config = dict(
    model='contrastive audio-text model',
    dataset='notes from a synthesiser with random patches',
    train_examples=78125,
    noise_aug=0.002,
    n_mels=64,
    hop_length=160,
    input='log_mel',
    spec_augment=False,
    win_length=400,
    tokenizer='word',
    vocab_size=43,
    loss='softmax',
    embed_dim=256,
    encoder_arch='vit',
    encoder_norm='rmsnorm',
    encoder_norm_position='pre',
    encoder_activation='gelu_tanh',
    encoder_mlp_ratio=2,
    encoder_head_dim=48,
    encoder_fused_qkv=False,
    encoder_bias='all',
    encoder_qk_norm=False,
    encoder_parallel_block=False,
    encoder_inner_norm=False,
    encoder_moe='expert_choice',
    encoder_drop_path=0.05,
    encoder_num_experts=32,
    encoder_moe_every=2,
    encoder_expert_mlp_ratio=1,
    encoder_experts_per_token=2,
    encoder_shared_expert=False,
    encoder_patch_size=[8, 16],
    encoder_layers=8,
    encoder_width=160,
    encoder_positions='relative_bias',
    encoder_pooling='mean',
    text_encoder_causal=False,
    text_encoder_width=192,
    text_encoder_layers=10,
    text_encoder_norm='layernorm',
    text_encoder_norm_position='pre',
    text_encoder_activation='gelu',
    text_encoder_mlp_ratio=2,
    text_encoder_head_dim=32,
    text_encoder_fused_qkv=False,
    text_encoder_bias='all',
    text_encoder_qk_norm=False,
    text_encoder_parallel_block=False,
    text_encoder_dropout=0.1,
    text_encoder_inner_norm=False,
    text_encoder_moe='top_k',
    text_encoder_kv_group_size=2,
    text_encoder_num_experts=8,
    text_encoder_moe_every=2,
    text_encoder_expert_mlp_ratio=0.5,
    text_encoder_experts_per_token=1,
    text_encoder_shared_expert=False,
    text_encoder_positions='rope',
    residual_init='scaled_by_depth',
    optimizer='adamw',
    lr=0.0016,
    beta1=0.9,
    beta2=0.99,
    eps=1e-08,
    adaptive_grad_clip=0.02,
    ema_decay=0.99,
    steps=7000,
    batch_size=128,
    epochs=11.5,
    lr_schedule='cosine',
    final_lr_fraction=0.1,
    warmup_steps=1400,
    weight_decay=0.2,
)
Rows from block 3 of the audio encoder of a small contrastive audio-text model, named by matrix and row number. Rows with one number within an expert belong to one neuron, the router's apart. Each number is 128 + 32 x the weight over its row's rms, rounded and kept within 0 to 255. All counts start at 0. Numbers have three digits each. After the name is the row's rms in percent of the matrix's.
After each expert's rows are labels from the 100 clips, of 14976, where the router gives the expert most weight on average: "top examples" is what is common among them. Only what is clearly more common there than usual is listed. The data: notes from a synthesiser with random patches. In brackets: how many of the 100, against the usual share in percent.
# router: router (encoder.blocks.3.mlp.router.weight, 32x160), inputs 0-159
# up: expert up (encoder.blocks.3.mlp.up, 32x160x160), inputs 0-159
# down: expert down (encoder.blocks.3.mlp.down, 32x160x160, transposed), outputs 0-159

# expert 22
router.22 111:122123133148108169133190138129142150100111123112106135140157105067069124134173156142091114142093173103099121119196136149114105141145174125150176163152058142172078117097127116156098167059140174124127163176132144080132103087135151123172164047153168102179145162138163195139089126083158125153149080073176147174098140106114144149141151103107159106121085143130177116107082185084107113104169122099131143104100076098165195137131154101082076114072146154129110134164072160139140132160102188
up.0 083:095115101217151154165089134102117158133151163153093134111123123152174141155117180105120139165191087102180138106104122061115142113131057162132095107138107141148179163122109118126152113108128103194135102124088117153114146107128093157119100137151108165050114118114107105120126122123114192092121158151158128139171064112171113153121166103100132170209123081117077134186140125230152142193101158134172134130146175122114127081166142137150145152218168092097147121068130103094136118098128099
down.0 086:088132129145097166126228139137103099156138137147119129134111119136103143129137137211157122133109115137123126117161124136130122113198202127104125147072134131116094063101138160170114137090152158134139166129089133177133068142129088089133168118188139126201098159104117120143067117165148109129170142121093112179062099075180151126156101140171081085090149147139131201118118082125106116167094120155115112123169103148137107113075083101116101056099126129112131134130084104173159084102044199
top examples: echo (100 vs 24.6); pad (82 vs 25)

# expert 30
router.30 113:119125059114143124104105117164145161126168197101086127159140119156114118110119130131107157101071116154082136150138115087152131136113081144163093169059122131086060132124120177118131080078157116098074142184133153130143102151177120142108111124179109146118168133080051182112157096107173116091161102095145110155060087090117119082069135166158154073168139166134135123156146084121130139075090101087095157072146125138168164074138151067127166092140117141135175114097153114074146070156110181
up.0 085:081129106170135179148151115095186178125147119116119143170132135170183113100131211131155149139132089105149168103126113128105170109120077130133113164075104144122090125060095103112143126042163136152145167152120140158165163107211107130109082129169099169152172182137101154145135114110166133042145063084111181151127075084179144136045185128131187114138128129106089135194153115112178135128117121093123165110168122099146130123118118125082108160186112129169122151129108092131105117086117141
down.0 083:142176139120135087153044109198142123157155143153135155153064132106132169116146135162074055117125099137114089182141097112140156161090156151133159093116205114104108137136150188067107116131171078133083181195125144123141101061086125174082200072094101100080104108099104135064112124081135138136152132133158117139089129142104159099115194129089121100177123152137147174124165107128126183088109133162108140125098122168084136189103158103135111087146116125110142098165120137093145081140168136
top examples: bass register (100 vs 22.3); detuned saws (60 vs 9.9)

# expert 20
router.20 110:157165178125156107086158177149178129130113143154176179104101104099153126122115137144136155077143070138086154170063124141111135195156144103135162135098104116133106188122120105168067105128101096183130147111157149117089169107094106111074103126115116141154123179143130110127080111108165141122168141097094175092120110151118194182115125139134053137103130123192094167138160160124179174164107081151156137152170057139088042114177077137166111137136154135126120091147064092128127165137178179
up.0 130:142125164132082109136134108077130137171108136127089118078131174191162214121096192137104154156138114030139123109117185124121104178121129121116189107121110165155171136136087124113147147098153093140130167116086057096127154123113132098149164050153107150120118111057176088145108145116085108100088159133145092157163149103154108139183122096104099092111122087117144172129109102224095178173146100138165052116125122124127107117141120116141092164135112166129059100121127205102128130128137101
down.0 126:166177146103088111204110118157149148188183158180134137084108137149158169176107179103149124169145139118096155160139118163145164201134125120063185130130164167120159215144087141090136168143115049171096170163125137128102155103075111154102149161118077121122090109073118102080091133093100126083110143128159136116160144124166190192134151120094101111111120184134103181167113112167114169124118115143146127136127036102114141130127170112110073151136089143115103124174128160119122146164157140
top examples: drive (82 vs 25.1); echo (56 vs 24.6); pad (53 vs 25); ring modulation (32 vs 10.4)

# expert 19
router.19 100:048131080185078146138134123106114075128150156089139135144120063087123104148158132154105131086122109110109128101117181090084186135145114119166157153147068137136122151137075153132148140068161133132109118170146122151162124112116066082175112097142168111136168121113146251077147095110118153129146139133243090181146091144112111136088129180095109092153145108128187146160146155150139132169077113078146163142086119119182114107189149122111133114104144097058117137104134136114135145160150138
up.0 110:164134158131089125101058083135114100178147118130134120099109153085127120162142067144148116128102153150140075158136127133131182128128157134088125113180102143139148130148141103095161118195173117111110090128121105133134090116096177113191156194129115074118131071124130140109094208180086094118152195197157075132133130137059171143168121180112093140103172122137070090094183127125102182128118119172123123140208135183106075149124166172150138120115102065126120115112137149196150173135129086
down.0 091:128170098151143183174119125160169180115142102108183139106135117166093195102145107135113146138167134181117105095151124092127126096128131164170161137168123179144147093157126105154141102165071109124137142159160113096160121134115099150140094179153155131092148120169139149087101087057149129161082094169129122055139146252084139106106148221086159089143126148133137158137151117152142109086075082077156135091117151074129171157120179104127172161116134103066149142103135134144102105144192137
top examples: pluck (99 vs 25.6); bass register (47 vs 22.3); oscillator: triangle (28 vs 9.7)

# expert 2
router.2 109:130114106106127122115111067123089147110137135114104086092130108128198161087119165171078138168189097088184114093145166074119125157134142122101092122095155136078106116120116182120167140053190158130115073138078147122097146110157148137167154114127151096163120116070111144120121180188154132135170128153204127157103073102134120129127140108122160139140127071092149072128146098164091190182156169131079102074176175164159140119093110163128148112137187071132137082114164174126067126098095097
up.0 110:171157152141124121131123120120176115145088069119176124127123144070151131115185141145118177181125121149117114193075148179153124185170145107110189064170154065090165139128170160107125141138109170158214136095114119132104137088139138145083150099099185097100079111159121107128075111121124145230168109092125141076193138150070165128094108107133091178147129131167116186141149102117126136156106130156119126171156106193079113172104114128154087107137135139130133075137134108178073121123127094
down.0 113:161179143089164150139140158142121123090136107088166130113187118087114154192090119086121177094163104147160121129083126120048168173117162064073166130198094165112196182162095191171110120164144153136122088118084142108090116119141124116113161125144177086141093123115071130099131168131039126120145121127160126086128118105092156112160085182121110152140156097144089081141136154106094138154130147131147105084164120120168140125149100192146167106123124074123141166111147121210144077174150153
top examples: square (50 vs 10.1); high-pass (44 vs 20.2); pitch class: B (36 vs 6.7)

# expert 0
router.0 093:150147145183091118166105109126098096108139086111153138140180153084151133167166108113170096142075176159172075164180104137157157134172158145096157085191118114128148113161165108092162112185139140071144069167075145169088083140095157192132093184130159095100140082157126111117101116155071117154158145167142088102161160101091129138169097138102097168170169158156107113165149143098101122145119139174092161120133166135137192128080169168106166107095083136089147123150189103147061163102147135
up.0 082:154148155144148103146130165105132181104158161095106139162097116076143143131062146146154136185131135143192172124156132118133130102130100183151156091147122087233135115117155128139137141118120142119126103110074148091123194093134124135117095120075125141110111109165195127138090081141064212065093177139114146123153131067127139154138167139129130113080085140127119154103158163145162106155165083158136120136063116077161117124110085157091130199084086205088138093172104093162081167133152114
down.0 079:111130142199096179206194150081127099156105092111139126148087146178123151183168140087138143056140135133123118139126135085101157126153156132160134104119129145125124098172123120095127149158164070191139120182136127097104112118127099153152135156147108126137216043139101146130096118106094104089149155156116153121136140163145153129182109106049130161088130151181174167173102110134107176194099108140131186126148161033142073090159152135106170172117125143094103126143101161086108149117169123
top examples: pluck (62 vs 25.6); drive (57 vs 25.1); text has "register" (52 vs 22.3); noise (37 vs 10.7)

# expert 4
router.4 108:105079111090140120085106109138076075140108108167085118115130089177071131126112156147109145098082142142085133132169150081153125104114155153191110190126165109111112112079134176126110117101127129107090138159154148119176106166161126143117167114088130132152090139113166115144181083092147170170126149164109114166071137112066125087160104110164141068153172172091186113082102111138093080109113074126140111169097090164139153100173099096166170071092173126090159175095149175084197102156068119
up.0 089:159167111174122126175148156116171143083123179087102138153146160117110127111129134112120065161158108130148098148100126129151119149162098097141159059089077113131140147150130069154148125069133137139178189142115071094111124092101130083141078074165119151125219104101124160137097155107113112082126074072139138179162131091161118169096111136060152124074060104151176145161120162095145145123158140109118158073130154051133116137089133140052077164143110181136083118153119112157084126083151158
down.0 092:102177158147150135139186194124123141104170128112089112141067141129153115097108158137153161087155129144191150108083119082148155078189049087165169142123043144141171127131094110146129129114086091132156070120113109150093112087180086069116072139168144185128154132175096128136095126117081127126094116114058131137114111062139096118069182125120130126116099111150137134147052181140177146114115138101171136134099152080172097104160152100145154102212123131094147110097133121132128167097106114
top examples: swell (100 vs 24.8); tremolo (65 vs 24.8); high-pass (48 vs 20.2)

# expert 12
router.12 090:098182154177141164166112189121163142083115102069170157145189143104164112137138091150138116102142160132160139173149069128144115141090142152193152115118066122125089099135081101158145131152117146078157097101136163111129115053142168115165099106117140087141169139164152153129162071161079162128197079063131163113184149165092092123134183120090164170096132088165108110177157138093126110127113126153107158139115167115166104177113120189098103138109108131103129134147072087105083202147168167
up.0 097:087124153112122107120086147146141134153113136182121114083155147152120108168168107203148056135134144145134127164178084143184130160088124153089150076162141138173142174192130060110130124158093072068121101136141134179103113179158127167121166192140120119082111175097141138170112160138124117205188172094107152125139171140111170105169151102182138139124110147134091106191055132128098095104096128176134148083148133185094136093125147148103070087186162165118141135124120105113128172174103142
down.0 092:163147163140136107114196069129090082138119059133193157152162121099173151086151182164186162139115136143139121167156148170152113147177167116100160117108133108090078105117164184108121136163103170122163152153126131149118132123124194144118157146109139106154070092188134042118122058162123143146137093111104142109076158128140128149113157113196121185144226164121144174101164112088125173106142102197106115167106088191087145156123122143139125130153131150173136109145115094164098103098118157
top examples: echo (76 vs 24.6); pad (63 vs 25); high-pass (61 vs 20.2)

# expert 6
router.6 084:109093091108095088094080161169120081163155151127108115115151138079136111166146102167121161143079202169129100170149120083139138129162103172137138145142112120087120067141153170105167106160154124105095091142102178157137088093081127147150162079109199119089146109132167128063155046128061140122092142102172080125126095097094103092098139148142100094122149152142158127124121096110096100137102065166107098186075132167155145101169134107173124111080148146077144134181166101064100169164106172
up.0 083:103101118107172098106126114114104161172161136153161113066090138195121071118129098141068091137140116123138099119215103162121129084061172130156080179115150199147065100063134100112138130128155111201116148080147109101178170118138188098144137135121152133149152117135151181145124156068129114113115215108165153128132086130123150117137162108160147148057141127110130085105025159141152169128133086110130111096127122147083100117178079162125128150096178161117140134151126169126133162124121095
down.0 090:097117079145140110139139191162128071105113113143147144169107165121143187132104095196113162147094156129041135115099221111147121126184108145152115151073151156142094074096162135112095126129137164142149166130139155154136071184114124116165098064154157157163143175132119120113152069112162100089124112123096153064074088130148122112084084130143126091142123152126144167094175163120138114136140093117098145177097143103125126098128079061153106111039108206095119160114074102099159101111134150
top examples: bass register (88 vs 22.3); low-pass (56 vs 19.7)

# expert 8
router.8 118:144150146124127119087124071098090173098072114061122078098111156073133176117153108160105152133099156098139118088116184121135091107098138177133080110158172114221164107141180094109075104132085097155115114084156155122138147179099148107147164126127164167109114130108101095179097194118142120118099180166176065100151115183121092145134114140198099168131127123118199150145105116134144150182114141159084090169177166169114108157087112154158135156110123167113109095074148140147103080090133082
up.0 089:047115092168100211156136051062101130139124071100043101155126155174110195135190176132139126143111131126124089108154151103139139091135132168162124136118132124119130068127164131092150115109143126109155157178125079104119126130124103153130109180157130125100148078141159149127091128090173156160156077174133130168106137115130134110121084122104157084120140186062180176181142115144067104169073181114116144152162146125073167123123149095070160100146176135099130135101133148145109082083150099
down.0 084:131148191221084139086116136150129149160073090182096104116090110171129156131181153156100116077096136191179098149152122111097091134149116144138103053136141119077112055133152136132151106159137176110142147153104103144070147072128159114158202122043132148112135099186140128077151077148113162149151093068131168101090160058135135083130135060125156121141127138093141143115151175117126154134137106165137145122081133126115116117124156138134164168138178105136105150119062112146125139103066086
top examples: echo (60 vs 24.6); envelope: pad (53 vs 25); hard sync (41 vs 9.9)

# expert 11
router.11 101:113144088134169166125152093103170174095135152123118078142106105142116130127107168141170157104160089161078156086094158062141143127102071091166108156120171111138130168119149158131095119070093147114147149202123152078100168116175058168085097144156122146108083169138070174146140105114170187142168085101148170134099106114119164122103127150106185066170102114100118131121167090124145104121128192088153171124157079134179155110129086115143096060164194091107179110094099109128117080148154117
up.0 109:123105100134121079163054130147129110108135164120146128133155082089145146132137121152118125196155135165138089167158128083165179100117175135111124127175175112111104089146170147100153115182149149128131079130121167174099111165128150155134116185081133077129132073162136176133101163217139130162209113184141137124170143128144141164159104135128158198160158166122098068128166128089131126114169133227062158144102169130137149137063133175087169075105110109078153110137162107166134134131147129
down.0 114:122093091097194089168108146113125150104163173078113092166147152170130140154073113114114138101131111082118201089052127112110165138060066111164140176127100129188158189106081142093114115047113115124093108110137135113191136139170095119117093110189064147156102102058117150159207128132164158099140151149121078156110112090133143111124089150133134103152112078134095117175135067118143101138124120065186100115180140140173132105137069122108109145134131115144155128138096100128156130178149117
top examples: echo (53 vs 24.6); pad (51 vs 25)

# expert 26
router.26 104:135146140222098195180114083101170132086083082156128103169173156153097144125148122124089111149153125087114110110111131164092111166158137112093137099121093150054125134140086109116120148122182177122176150172114079110103104094102153103188143137126147101148134118120147125151184177164171084174168105087106175158164145098088143145089098098072144115128089125143125073086151133118139168099149183088092165135138181100123071169099161169092119120151096079176077096122147181137164121097087111
up.0 110:126166146126050142113134161087117136106106116050171149111120113128100152106175147145097121152100105105142104144154084141091111122029147104145122129049067193117075088098103150121196147072140125175106157076128102110134114095136154053170136074080066109164185106151108150125134140112109113079112111099188123121123125144124143125126142081102119156089147185131142154165129129141127129173134116126121082095107147123097029168144116107100152177071114120140135163103088147173090149123139117
down.0 111:115150100121133166103153102116142086169116087163155136152226154157161075116144093139164117070142123109105150136111112123123222176177108181112092148120163086096099128099098122160074129109152167121132163126123110197101115116121137108127168172159137150146109176134118137091183173192203069110187130104129181099103067140191109094116120174138138170108136104107143079104139096105139154080110152164103112130146138165123100136092105170106124114148212139147101091104114105083163132131105173
top examples: drive (74 vs 25.1); tremolo (58 vs 24.8); pad (57 vs 25); hard sync (33 vs 9.9)

# expert 27
router.27 090:043132107170088127107102167065106091094147124087111105144122085122123100172153174145120138089113100080120137100151165094091177111120122083183155171128072133154155098117102121133140180056118126098126127167110185152178136147131067093163084096138166114117151130105134234115163074085116182098149121096219127174129070113128086117112133121151117108146132076123190165157121143179170129130119101107173161145067082139176127102160141116134107113117153154110125154146118129113136132138104177
up.0 101:124119056156134121097092101159134067107114154159154110150143149129078095143082108129152137127075168171143152174119101112126088117088119084133097084070167082057141121127185182130159112106085094054148115102159156128141129176154104105126122143106129129115144113151166115141201080096124146187081137149176129106143183155093152089082103163123159118119082192135088158110145137126143134084188122115093157175119062098133153097154079096185154082061133155145169116180148091134126104127155131
down.0 096:116151074152096106091131089154118161146145130155187116107099186131091112129153079158172138083088155162129146154181079133134138112126142112121109129147123114103137108137150112133124101131083099099088108133160127179141152162110135131140138218142137154130161139123085107106131138115137128117125183133145146006100102223126186132117134218152120140030163129145102148132136108125191214088136126131129134118108086163115093098116125146154175154059141167154125147100121100141097121079188161
top examples: pluck (87 vs 25.6)

# expert 23
router.23 080:037116112180117141107169158125107114109137159098133154165108079113110100119140116131097160078089123140112122097137169086123147091165110123194137152122065140133109091120120137167140114074134177098110120169118144126144116088135094067159116052150165158103177148146134253089157067077113180140124099092186105166114080100130089103078148158116114112152152113117185165127147163132148108136089086100150163135063116121160103129210155093117141133104142149065142127102107134094118127139120157
up.0 092:160103108171084108158045087115135095178091102169115142113153105125137131211186130131082091129106185174133100150131114120129126183129096167087140102103143087090079124217165090081129124194161086161154113106170121160111117135114151191140189127084129088158147105142155083119119135187093148131119124182135135101143138154142120130182134136093116128179117146138130103130108151135074158174129134132075164158160202105146141095088162114151158104183169091073076116160126147130153128113172121
down.0 107:120070096133142110128111105121150107146120145111145067086147130122098160129112150173104138120107136128131160080096198093124064116115143108129147096142142100137213134146154153076171103126117100079118091110165140117187108151143079109171169107155137142112089170065151120189185168147088139160135095141154078052135146233112143146185078153119092101113121111149153118098121098150080174167143129115144099118138145177154117094122095102172090121108145098089093155127176159131132029129178137
top examples: pluck (98 vs 25.6); bass register (61 vs 22.3); filter: low-pass (47 vs 19.7)

# expert 1
router.1 098:065137118129120128116113154105094084113182133085108126148140123066099087172162158103129130104123110109128158108140158095087192126171138089183160154140085130158168114111106115132133156081134149110106145180129160141213113119084076127165108092169170100147143101101155204099158098053105168128158124077202114170154102115109092122118147154123108135112120094145175173153105160165182128102126104082177150126053100123192145091200125111095107126102096145114089137172140157135111151181111181
up.0 115:139087109075190067137087137129102138115158126165121107124153210150082096211156146094121063162131161101138196107168110170134155150112155068113120114103157144101158165115071116073138116111165138099112109122119136175188158159127131136138123144136137126142120096069134106136207159133129134127155174113161163128152145108099153118093104139171118134072080110122132103151115115150165161088188136051106120081141108128168132095109071138137109109134101158227114157195179125090133124132119170
down.0 105:132085088172101103109138144146159114170087166127070139120056092108074132121134088102132121084097107146130100137072145092105119105127086127145087122129119095117131111163163094130103098179081069185160137108144159104098062146070090158129121069074134130121175116173175148148094137094103142120093145146082072213151098033113119120164133109119123172184097156165157158125100157125148081163129129149095159148134153102106134146198149063168160125111124115123095109129123179083146133129074103
top examples: pluck (92 vs 25.6); triangle (54 vs 9.7)

# expert 5
router.5 106:145188134116173128116091118163113125143186121185143174091100084097149116136124118141165155094163121147124172162092084118161184135079131125134148159153171105138128207131143144160073079158079076153082124245151171139114162143135096180077116174111098135118083136138104125088118107107127157122160172174107174129130134093140199137171127172125099119142140150162082109147146151129196151112087098170140162146138075155100158136137095150120155128113118110101165116121065097167171180132178150
up.0 107:158164120138087161059123112134145142094086112134103151106119103127087141164146170106147202094109125114038138168084142134138121134113105149133131113109144128130146143154126123143060079129121090224073161135152121122120134158091099125123131137106080186114102145150087038144205082115148153123032134131123135146110111115098119091100149112152110135209108150124113185102155099162166111115075116132151110158131105147113139087180122087194159141162129080141146129113083105112182076127130067
down.0 098:098126105151096140071113103206116116124091144121123160100120105115109132074076110132100156097112084104112093206100162146119130128145106143170076157098169161076069113105152184161142151139164110107137157145179124093157046173138159085127131074101185140156152148135156162143089119127120145142114126155073102135130154191095120135151168152197129108138135111119122153100153084135123119090066118165095134142126143137067116142129125077189167091077049102107160087081158154135177201127129127
top examples: low-pass (75 vs 19.7); pad (60 vs 25); echo (58 vs 24.6)